Weights of a small self-supervised audio encoder (BEST-RQ): layers 16, width 192.
Rows from block 3 of a small self-supervised audio encoder (BEST-RQ), named by matrix and row number. Rows with one number within an expert belong to one neuron, the router's apart. Each number is 128 + 24 x the weight over its row's rms, rounded and kept within 0 to 255. All counts start at 0.
After each expert's rows are labels from the 100 clips, of 14976, where the router gives the expert most weight on average: "responds to" is what is common among them. Only what is clearly more common there than usual is listed. The data: simulated modem signals in the audio band.
# router: router (model.blocks.3.mlp.router.weight, 16x192, trained with AdamW), inputs 0-95
# up: expert up (model.blocks.3.mlp.up, 16x48x192), inputs 0-95
# down: expert down (model.blocks.3.mlp.down, 16x192x48, transposed), outputs 0-95

# expert 13
router.13 [113 145  83 128 168 118 118 144 144 130 149  71 136 170 127 122 165 139  90 100 116 150 149 104 123 147 114 154 124 108 146  77 146 104 150 145 104 116 137 158  81 109 126 162 129 120 138 118 148 131 110 123 106 114 109 173 142 111 154 157 126 141 122 132 117 143 121 149  85 145 131 125 164 127 127 143 118 167 128 122 135  70 145 130 124 110 165 104 164 142  93 164 136  84 115 104]
up.0 [168 107 173 104 149 106 143 121 100 115 137 144 122 130  77 184 160 153 119  88 139 153 156 154 128 164 137 154  79 100 125 100 144 122 135  85 106 168 134 124 134 115 133 108 115 124 122 120 134 188 120 114 153 125 112 126 142 142 112  70  98 130  90 156 115 116 182 164 138 130 109 115 134 139 108 152  98 119  87 124 115 129 118 135 124 186 168 119 120 147 120 154 129 133  91 128]
down.0 [114 116 108 141 120 128 174 152 142 126 155 152 119 120 131 101  90 124 141 156 143 138 143 168 156 161 137 111 110 128 136 162 112 157 115 141 117 137  73 142 123 163 108 153  97 111 152 169 123 124 140 117 130 153 149 132  96 146 143 166 163 154 127 130 140 145 137 127 141 155 120 156 146  57 124  92 151 160 130 113 146 114 149  93 108 118 124 170 121 128 143  56 132 107 136 148]
up.1 [ 85 136 155 174 112 138 113 128 108 126 124 131 132 124  97 164 123 125 144 102 122 142 126 155 127  95 100 160 108 109 113 148  99 126 165 117 129 100 144 128 110 147 107  98 134 143 113 120 134 160  92  95 172 123 100 152 112 129  80 117 127  93 131 143 106 139  94 141 138 103 167 142 122 154  86 167 140 116 145 144 142 131 144 179 142 151 126 153 109 150 140 160 114 123 132 148]
down.1 [114 154 104 115 123 123  81  96 146 119 112 140 126 139 103 140 119 116 110 124 129 114 110 132 142 103 131 155 109 113 121 127 174 162 101 142 124 100 128 121 138 136 109 148 175 133 121 142 135 112 115 134  84 125 100  77 122 131 156 133  83  74 119 102 167 112 131 142 109  99 163  80 159 143 139 138 143  95 125 136  91 158 130 124 128 101 119 159 132  94 127 102  96 151 134 116]
up.2 [111 104 146 154 113  97  94 109 112 139 191 146  95 101  66 114  95 131 133  97  89 149  75 136 101 103 116 136 125 147  93 144 104 123 113  71 148 104 102 126 135 129 157 149 146 111 116 125 105 170  92 169 117 172 106 123 112 141 109 120 143 133 117 108 120 111 137 163  86 127 150 169 127 114 139 125 121  74 132 115 163 138 135 144 135 125 114 158  55 119 151 128 159 161 157 126]
down.2 [ 92  90  99 157 136 108 144 158 121 124 133 135 114 121 127  74  97 131 129 161 104 147  88 110 136 118 142  94 167 138 109 138 127 141 105 108 173  99 109 107 136 118 115 143 114 124 153 180 143 126 108 141  96 156 139 121 103 115 131 154 165 147 141 107 172 127 112 120 101 115 147 161 141  92 150 121 158 124 149 119 141 113 131  71  89 118  85 141 105 115 145  78 149 123 157 129]
responds to: carrier: 1.5 to 2.5 kHz

# expert 5
router.5 [123 148 126 141 133  95 120 147  93 145  87 127 132 126 117  78  89 139 152 121  97 115 152 130 115 158 154  85 159 138 129 151 150 152 146 119 119 120 134 177 150 133 137 132 101 143 108 139 142 113 139 158 115 121 125 157 143 138 130 145 176 116  88 114 135 173 151 144  91 115 116 127 124 100 109 129 107 153  98 146 119 117 141 126 125  84 108 154 160 144  81 138 133 136 164 102]
up.0 [155  61 134 121 110 102 149 110  98 131 115 144 117 127 120 104 128 135 144 129 162 134 143  99 117 173 113 151 127 102 176 125 134  56 145  93 118 151 126 119 142 108 162 143 131 124 142 115 145 173 106 137 183 140 118 110 168 151 115 128 100 173 114 149  93 110 135 140 139 116 119 148  91 135 127  88 150  97  85 117 143 151 130 136 161 164 142 112 135 167  87 118 134 137 191 128]
down.0 [102  59 147 179 123 124 105 136 151 130 148 112  99 114 126 128 140 167 120 156 100  90  79 124 148 130 124 104 108 161 123 125  88 120 155 118 150 102 142 121 110 143 122  91 104 158 102 152 109 116 143 132 153  79 118 107 178 143 123 145  99 118  91 161 129 147 124 142  88 123 125 133 106 127 172 110 129  95 152 122  83  96 145 133 160 161 125 172 110 127 125 135 138 100 130 147]
up.1 [127  92 159 152 131 146 124 149 173 148 138 117 110 125 143 156 131 147 135 107 124 115 110  96 133 173 113 148 138 141 110 153 112 112 155 133 142 126  93 110 114 117 102  91 132 144 116 129 109 181  98  87 172 109 125 122 133  85  96 144 109  70 111 155 137  70 103 133 126 138 143 161 104 151 118 127 114 139 146 147 150 154 148 132 128 144 138 140 129 125 147 164 147 156 134 143]
down.1 [ 81 109 102 141 118 112 134 142 128 136 142 159 147  77 126 121 140 129  89 121  82 124 103  97 118 108 129 128 150 145 119 127 145  93  84 125 157 116 160 136 122 122 158 136 128 112 117 185 132 117 116 143  77 164 139  91  93 136 153 105 195 150 136 140 162 137 132  91 119 150 130 193 164 116 153 125 122  88 142 127 131 100 124  83 111 140 138 122 113 130 112 146 120 128 158 112]
up.2 [117  75 121 157 131 106 126 113 141  90 120 131  97 139 134 164 140 151 105 152 102 131 149 155 113 166 126 126  86 101 127 142 119 119 132 154 116 121 131 109 126  80  93 150 118 155 103 141 108 140 119 149 129 128 107 109 151 133  97 149 129 164 167 129 106  67  86 162 148 126 125 113 147 175 169 108 119  53 106  85 151 135 171 120 132 111 122  82 112 144 161 114 111 117  75 100]
down.2 [113 116 105 169 127 137 113 129 117 119 174 148 110  83 113  96  72 107 140 172  80 149 122 120 112 108 130  97 129 142 103 134 124 125 107 110 157  77 125 131 146 116 143  98  93 149 141 137  91 127 138 145 129 139 111 162 108  82 147 142 165 133 113 137 122 114 124 126  68 119  97 148 169 118 155 109 155 131 129 109 131 113 107 122 100 172  91 107 139 152 118  82 156 134 157 102]
responds to: carrier: 4.5 to 5.5 kHz

# expert 4
router.4 [135 144  87 125 179 117  93 152  87 110 102 114 136 133  97 131 139 126 161 132 131 105 157 123 116 164  86 119 132 121 118 100 157 154  99 154  99  84 159 155 178 120 108 149 118  90 141 100 150 152 153 162 118 133 120 132 121 145 133 138 163 110 104 148 118 123  90 147 146 124 141 168 122 130 105 112  99 145 102 123 123  94 119 103 123  95  84 146 171 172 144 136 145 109 112 143]
up.0 [ 83 141 170 139 159  98 165 126 138  91  89  79 129 154  96 157 103 155 109 127 109 122 153  79 101 175 149 175 118 142 151 169 115  70 127 123 130 118 136 140 169 140 118 129 108 138 104 162 136 172 111 138 154 137 117 114 115 175 115 159 170 145 120 122 113 114 140 151 133 130  94  72 116  99 122 148 139 146 119 113 145 128 125 106 142 130 140 126  67 130  93 176 124 129 118  95]
down.0 [ 85 103 143 120 143 121 150  94 130 112 153 145 110 137 128 130 102 125  87 101 126 136 163 182 115 126 128 131 111 124 156 174 139 131 116 165 130 100 152 113 116 128 122 149 108 151  99  89 107 121 155 104 147 120 138 150 151  98 135 148 151 123  95 144 122 130 125 103 104 125 122 124 135 110 109 158 138 108 133 141 155 147 114 132 128  96 140  89  83  67 151 109 117 121 105  91]
up.1 [132  95 155 120 170  99 142 153 141 151 120  92 138 150  96 152 123 147 127 144 125 129 143 134  88 180 123 158 108 138 145 138 140  98 139 113 173 134 116 106 147 149 126 118 116 130 132 129 161 130 135 129 152 135 116 113 123 131 116 159 156 226 120 121 136 150 133 119 138 128 100 129 133 137 127 118 165 119  93 103 147 198 173  91 127 154 149 105  68 127 121 150 143 108 127 139]
down.1 [117 143  76 136  90 147 177  77 145 110 152 122 124 169 109 145  89  99 120 136 169 136 150 149 116 155  95 122 151 144 134 123 128 138 134 163 183  98 138 156 121 178 138 143 124  93 147 149 129 106 180 123 115 100 164 150 134 153 151 167 155 140 168 165 103 147 109  96  96 146 127 148 108  94 156 128 155 172 163 110 119 111 139 109 140 111 160  76 110 112 102 142 106 160  99 102]
up.2 [153 105 152 131 129 120 154 147 120  80 121 125  95 157 129 148 150 131 158 131  88 146 143 114 112 167 123 120 118 101 110 130 100  53  85 130  98 123  91 114 125 124 134 106 120 142 126 147 117 136 112 103 149 115 148  88 136 124  95 179 129 121  99 163 166 184 152 109 103 121  92  92 134 109 139 149 150 147 104 135 120 113 123 106 132 114 130 122 120  91 123 139 144 115 129 146]
down.2 [150  81 144 162 132 143 133 100 144 131 170 149 112 107 140 113 146 136 118 130 165 137 125 159 144 135  98 107 126 130 149 136 110 162 157 116 124 143 103 120 154  90 108 148 114 124 132 110 103 137 119 101 169  94 110 136 107 146 180 125 155 175 121 132  74 151 127  78 106 128 127 121 154  96 121 129 161 164 132 177 123 132 152 182 163  95 115  88 134 125 143 133 123 149 103 130]
responds to: carrier: 1.5 to 2.5 kHz

# expert 6
router.6 [ 94 144  79 143 146 124 112 155 152 102 158 100 113 139 166 113 109 140 134 106  98 135 151 109 140 150 147 136 106 156 147 135 151 155 120 150 103 101 145 156 157 128  96 156 133 152 121 153 126 126 134 137 139 125 106 120 119  92 155 138 103 115  70 110 183 117  87 129 178 129 104 156 113 145 117 102 108 136  80 138  96  91 139 103 126  96 117 128 173 126 134 124 159 123 132 111]
up.0 [153 140 103 100 166 134 100  73 120 138 175 129 143 139  91 120  87 139 126 122  98 124 117 146 155 144 115  85 103  72 112 107 121 181 109 107 141 149  94 104 141 162 106 165 165 114 123 124 118 161 119 113 132 139  74 100 112 138 146 133 100 140 131 162 127 136 101  96 167 139 136 124 125 143 141 116 162 138  99 107 153 112 121 144 164 168 129 123  85 127 149 128  98 137  99 140]
down.0 [101 109 157 153 132 132 161 145 162 144 125 134 154 128 121 115 148 143 164 140  90 140  75 111 141 126 136 137 155 120 151 157 142 155 137 143 132 129 148 119 125  95 111 146 112 114 135 165 101 114 102 125 171 122 150 166 101  83 146 100 139 162 110  95 147 159 133 124 126 160 160 153  93 105 126 140 108  90 126 120 141 101 139 105  86 106  87 144 137 147 145  93 130 133 163 154]
up.1 [166 109 142 139 121 158 108 131 121  92 114 172 143  86 129 105 118 123 133 105 189 115 119 133 152 137 176 130  95 111 115 128 158 108 127 149 127 157 131 106 124  86 151 112 115 103 107 124 137 138 147  93 110 102 120 138 151 114  69 129 126 161 124 162 130 167 168 119 163 134 136 141 119 126 130 138 106 134 127  90 137 173 111 122 100 112 147 132 123 140 150  98 108 174 148 125]
down.1 [149 108 116 148 177 151 103 142 125 149 159 132 104 110 123 159 119  74 136 130 121 132 129 105 137 136  86 166 135 101 159 110 108 143 106 159 142 105 129 157 167 149 111 120 173 132 162 150 125 140 123 126 167 121 132 163 110  91 126 163 106 140 128 143 110 147 109 105 143 136 127 114 159 143 118  76 133 100  98 113 148  90 150 105 149 119 151 126  85 135 166 151 142 128 133 118]
up.2 [114 119 103 135 102 106 132 126 166 144 155  86 107  82 115 108 118 152  88 142 144 112 145 132 113  86 119 125  98 140 101 142 110  68 176 124 133 109 123 161 135 107 135  99  94  96 128 128 137 164  72 165 153 141 146 117 112 172 124 141 149 118  87 110  95 132 132 128 123 120 124 135 147 174 129 121 124  83 146 142 137  86 115 118 147 138 125 143 183  93 138 115 170 116 127 111]
down.2 [101  97 145 115 143 145 100 137 107 126 103 185 168 145 140 119 138 166 123 182 147 111  66 146 128 146  89 152 170  77 108 158 145 143 123 133 103 105  89 135  99 115 106 121  92 133 149 122 117 121 154 164  68  98 177 105 116 146 165 149 130 134 113 128 141 143 152 132 112 130 154 156 136 136 169 140 104 156 136 128 126 163 137 109 133 124 121 142 130 129 169 122 175 171 110 136]
responds to: carrier: 4.5 to 5.5 kHz

# expert 7
router.7 [ 88 139 126 124 122 130  84 159 103 147 134 106 162 150 170 129 107 129 147 116 149 120 140 111 130 181 126 147 157 169 107 159 162  93 143 159 110 161 160 129 133 138 129 149  98 149 134 143 124 143 148 181 113 165 116 149  76 120 110 150 153 100  91 127 142 122 128 141 141 133 124 111  91 122 105 129 126 121  86  95 134 109 134 127 127  70 103  97 150 134 183 138 144 108 194 117]
up.0 [119 161 164 136 137 109 100 115 162 155 172 140  83 112 135 129 105 103 127 113 140 110 139 133 116 166 144 130 107  95 104 107 118 140 170 179 105 105 136 149 118 130  81 158 150 121 178 105 139 161 107 139 130 127 108 119 134 115 134 183  88 110 144 144 143 102 127 125 148  98 119 101 154 132 109 135 144 160  90 108 165 135 131 125 137 114 105 194 169 152 167 113 117 115 108 102]
down.0 [146 146  93 154 110 115 118  91 114 137 106 180 164 126 125 128 143 144 149  85 115 128 155 187 193 130 108 171 171 124 153 132 154 143 114 147 118 110 119 113 140 135 135  83 103 134 121 109 107 144 119 133 111 141 135 106 121 191  79 126 123 135 117 131 117 123 148 142 156 128 144 120  97 133 131 127 115 107 128 157 100 138 129 140 149 110 121  86 103 104 151 101 139 134 116 145]
up.1 [122 160  70 135 156 156 110 106 164  97 150 101 172 146  96 147  92 135 124 126 128 134 112 144 136 117 122  89 138 162 118 116 126 146 143 121 145 145 113  92 159 116 125 162 134  94 107 147 143  94 149 130 128 122 132  99  82 142 155 160  98 146 134 114 142 140 102 127 140 176 157 116  98 134 138 105 167 154  94 119 142 127 134  97 147 173 111 118 115 113 132 134 124 158 123 154]
down.1 [189  78 151 120 130 154 132 137 103  97 105 128 177 148 122 145 141 104 138 140 117 137 174 139  87 107 125 129 146 106 101 118 131  87 151 109 111 126 114 127 106  94  97 102 168  94 144 137 131  95  88 126 149 110 117  92 127 137 112 126 124 149 146 122 146  77 121 165  99 140 147 105 159 130 132 131 133 127 153 131 161  83 114 130 125 129 139 160 127 175  88 131 107 129 140 118]
up.2 [146 121 141 153 137 119 168 119 146 164 132 137 123  99 131 110  74 156 107 125  98 125 147 129 172 110 147 111  98 101 152 100 130 161 134 150 102 127 174 145 118 184 128 140 149 112  95  90 129  85 139 118 129 147 113 172 133 108 107  82 146 126 145 165  73 169 112 133 144 135 113 168 155 114 139  93 101  91 140 124 164 150 156 128 145 155 145 118  85 125 135 100 125 124 132 131]
down.2 [133 126 147 157 118  75 138  97  94  83 107 159 120 116  93 109 104  77 150 127 141 113 142 125 140 124 109  88 142 123 108 107 148  92 120 130 117 102 123  86  91 118  88 132  89 116 127 118 106 109 144 115 157 147 119 130 122 165  80 143 122 122 119 139 116 135 154 113 153  82  93 110 121 121 144 158 170 120 100 121  99 118 106 130 140 138 137 108 105 111 102 115  91  99 119 154]
responds to: carrier: 4.5 to 5.5 kHz

# expert 14
router.14 [102 144 109 148 141 106 110 149 127 129 172 103 163 157 147  95 135 130 138 103 169 119 147 151 129 180 137 128 119 123 121 113 149 120 162 146 109  97 165 139 120 114 135  86 140 123 144 137 132 122 141 145 123 120 107 144  97 157 175 107 142 157 119 155  93 105 135 117  87 153 136 116 155 132 105 139 102 166  97 130 103 136 145  94 115 116 163 133 161 131 133 125 130 112 136  91]
up.0 [ 87 130 148 114  99 103 153 141 135 101 142 107 160 118 111  64 111 133  70 127 110 120 104  91  54 112 115 164 163 128 142 142 120  85 149 132 147 120 128 123 184 109 141 148  98 149 118 120 107 127 120 129 125 142 118 118 134 140 134 159 151 152 111 104 133 128 158 132 104 165 127 158 115 107 106 137 157 160 149 118 129 130 142 150 122 117 151 148  98 107 120 122 124 119 117 116]
down.0 [132  90 158 140 134 165 149 110 131 110 140 125 119 128 145 141 137 143 113 164 144 131 117 101 136 153 125 113  86 109 106 128 107  81 133 145  97 152 104 141 129 167 136 118 128 138 128 139 135 130  74 132 159 103 112 164 154 106 121 129 124 110 151 173 133  99 123 129 169 139 113  71  87 157 111 120  96 108 153 111 142 170 152 150 121 125 159 151 124 138 135 113 173 122 113 104]
up.1 [ 65 132 118 155 122 178 172 159 151  83 121 141 136 140  96 159 171 135 109 112 127 100 111  87 124 101 148  79 144 137 129 142 136  96 126 110 127 151 151 127 139 119 162 123 127 123 113 147 134 128 110 127 140 117  93 118 131 132 122 156 122 127 144 143 115 136 114 137  95 146 159  97 119 120 108 150 118 137 160 155 114 154 131 135 137 157 142 142 129 112 114 170 108 152 104 164]
down.1 [121 151 128  92 109 142 158 110 133 133 163  85 115  93 156 109 146 112  92  94 191 124 116 113 152 168 121 160 123 176 123 116 139 124 135 134 104 131 164 179 146 147 163 113 130 126 119 118 132 135 141 151 124 100 126 140 152 120 150 153 123 146 116 188  77 135 129 141 151 120 102 101 138  97 162 141 108 126 121  97  78 168 127 165 160 115 157 129 126 116 111 130 173 142  77 128]
up.2 [114 158 174 132 160 104 144 114 129 166  85 118 130 124 114 115 126 129 102 142  99 110 113  81 106 137 139 116 156  87 122 130 101 120 200 121 116 134 115 105 183 113 134 147 151 135 110 125 113 102 117 121 118 145 133 158  95 138 158 132 120 134 119 108 132 142 138 145 131 108 120 133 125 109 136 127 203 140 130 137 134 132 209 146 156 139 150 160 145 153 114 147 141 128  84 129]
down.2 [104 112 115 135 109 120 143 149 119  96 150 110 150 100 116 133 160 106 152 161 133 119 145 108 167 131 135 137 138 121 124  92 124 120 115 151 115 153 191 153  87 165 130 136 106 122 132 138 142 140 123 126 155 103 120 138 168 127 119 118 127  94 175 123 108 121 105  99 114 127  77 127 135 150  91 108 106 148 141 140 117  95 151 103 114 145 145  99 150 134 137 124 135  96  86 116]
responds to: carrier: 1.5 to 2.5 kHz

# expert 11
router.11 [159 149  86 142 176 114  96 139 120 178 154 118 128 141 189 127 122 146 147 108 101 107 138 135 125 130 141 142 123 130 137 112 144 155  74 115 121  84 166 169 144 140 101 111 129 135 133 112 154 123 149  82 135 131 108 139  95 120 138 115 143 148 112 125  96 150 104 122 103 137 100 127 106 136 103 103  87 127  90 142 116 151 148 133 126 121 172 141 108 126 129 157 130 127 148 128]
up.0 [101  83 127 172 111 118 134 147 113  89 118 101  84 125 155 139 160  84 138 114 112 161 144 138 119 156 103 119  93 169 125 154 147 122 133 164 133 115 109 172 146 150 123 107 106 120 135 122 141 135 132 102 126 128 117  92 131 128 157 153 155 117 117 136 172 108 157 114 105 150 124  80 126 140 110 114  87 128 185 130 139 109  81 111  74  75 156 107 110 122 106 132 130 145 146 107]
down.0 [ 82 167 164 167  87  72 155 140 138 135 141 175 174 119 151 157 130 113 147  87  64 147 146 107 173 146 138 112 162 110 120 159 114 172 173 133 133 129 141 117 158  84 143 156  98 107  79 140 100 137 158 107 120 157 119 134 108 167 159 123  90 109 147 139 142 157 124  88 151 112 126 150 150  98 154 146 122  95 132 129 145 112 101 160 127 152 113 123 139 111 119 117  75 146 133 107]
up.1 [133 121 160  90  89 156 148 116 153 153 113 135 128 125 144 162 149 109 153 115 133 145 133  65 144 100 148 139 106  98 136 107 125 134 119 104 121  99  95 160 134 170 148 104 143 111 112 132 137 113 119 113 150 127 107 153  98 169  88  75 147 171 154 167 119 109 147 164 112 102 106 150 120 156  88 128 119 136 137 145 120 126 115 151 162 119 157 160  90 131 111 147 153 175 108 132]
down.1 [145 152 106 142  94 155 126 149 113 155 131 182 138  89 149 144  83  98 175 131 125 154  84 104 172 105 107 107 169 146 117 195 128 149 103 130 141 164 136 149 113 125 127 122 103 126 118 120 140 104 142 110 115 129 145 158 140 131 151 109 137  95 113 135 132 156 167 134 137 137 116 160 119  88 153 144 134 136 151  99 138 106  77  95 123 122 107 100 111 141 137  66 111 134 161 118]
up.2 [132 116 116 156 119 122 171 114 128 122 127 150 114 101 133 103 125 160 156 120 117  95 138  69 160 163 125 131 125 147 163 179 172 127 177  86 141 150 120 111 103 125 149 160  74 124 148 115 145 158 138  88 134 123 146 135 148 134 125 125 115 144 109 125 145 126 167 159 103 158 152 118 101 101 137 142  93 152 144 153  88 118 154 116 123  73 139 136 115 120 115 154 119 142 100 106]
down.2 [120 145 122 149 125  98 151 130  92  95 140 154 160  99 117 104 126 157 127 105 165 157  79 121 116 126  97 123 113 150 109 128 119 150 114 107 133 132 139 106 112 123 132 158 135  89  93 136 108 135 128 136  95 131 112 136  73 159 130 107 132 149  65 132 140 173 113 103 110 122  87 126 157 100 120 128 119 143 161 138 125 169 165 102 142 125 146 111 143 122  95  64 154 104 121 132]
responds to: carrier: 1.5 to 2.5 kHz

# expert 1
router.1 [123 161  84 138 117 117 114 138 115 147 120  97 166 125 142 120 120 136 157 126 161 131 163 189 135 139 137  99  89 126 179 147 143 181 156 138 113 124 176 136 170 122 133 148 126 138 114 133 131  97 104 171 131 124  84 130 153 157 142 108 156 123 122 112  69 134  56 118 161 138 127  75  86 139 120 138  93 147  88 141 118 113 150  78 124 110 193 107 143 109 132 120 118 134 124 129]
up.0 [129  80 101 148 107 119 153 106 163 112 108 120 103 138 111 113 119 131 120 122 163 148 131 144 107 120 138  98 118 133 117 120 148 121 128 107 139 130  94 149 123 113 132 120 132 115 168 117 107  94 148 102  87 142 157 102 105 136 116 162 143 142 127 129 166 107  99 120 120  85 126 138 119 129 122 116 137  83 150  98 135 119 144 125 113 149  99 129  80  72 111 103 153 227 143 104]
down.0 [147  99 136 159 143 108 141 143 126 140 137 162 118 103 133 132 138  92 172 159 124 166 130 140 137  84 113 145 150 156 133 133 173 145 124  95 166 112 117 108 107  75 108  98 122 148 132 176 100 112 147 103 131  93 167  95 111 101  94  96 142 172  92 104 150 125 168 161  83 122 145 130 162 129 126  92 164 106 148 142 103 104 108 120 139 115  85 128 110 118  87 117 111 106 170 134]
up.1 [134 122 163 115 160 119 137 113  73 110 139 136 136 148  87 105 116 109  99  99 144 139 156 188 146 185 136 119 143  98 129 107 119 130 142  80 158 135 154 125 157  78 118 141 126 138 157  94 133 181 144 135 131 116  89 107 125 117 124 146  99 194 147 156 124  88 144 132  97 121 141 100 135 140 131 106 179 112 112 156 158 155 137 100 158 161 121 133 168  90 162  85 132 173 107 128]
down.1 [140 143 164 174 100 151 135 161  93 113 138 159 143  81 135 115 114  97 133 115 112 117 122 124 130  90 104 128 148 161 135 163 133 147  93 109 123 116  99 111 106 111 119 141 139 128 149 159 114 125 137 102 127 142 140  99 165 122 123 115 154 108 106 118 123 103 149 156  93 110 166 156 141 134 126  81 131 108 122 176 123 170 113  86 141 181 104  96 116 123 145  83  88  95 156 165]
up.2 [ 89 108 170 146 115 108 133 117 112 175  88 133 137 158  93 145 103 137 138 132 142 113 132 120 140 172 130 103 155 110 118 101 129  94 165 122 135 113 151 130 149 123  99 144 139 152 114 137 145  99 161 104  97 137 112 119 122 180 135 130 144 145 166 118 145  55  98 125 145 111 128 140 141 135 143 148 126 110 130 107 156 117 165  97 114 138 141  95 127 113 143 129 116 167  98 135]
down.2 [107  81 152 140 107 120 173 133 137 136 150 149 152 106 140 139  93  79 160 102 137 149 118 175  94 106 120 140 153 120 117 167 121 128 115 139 154  97 140 131 125 101 135 130 120 103 108 125 117 116 148 113 102 122 126 122 104 141 139 140 170 163 118 161 118 144 130 129 103 130 117 151 155 115 114 132 162 126 162 142 136 126 106 130 111 150  83 141  81 107  86  65 134 114 166  90]
responds to: carrier: 1.5 to 2.5 kHz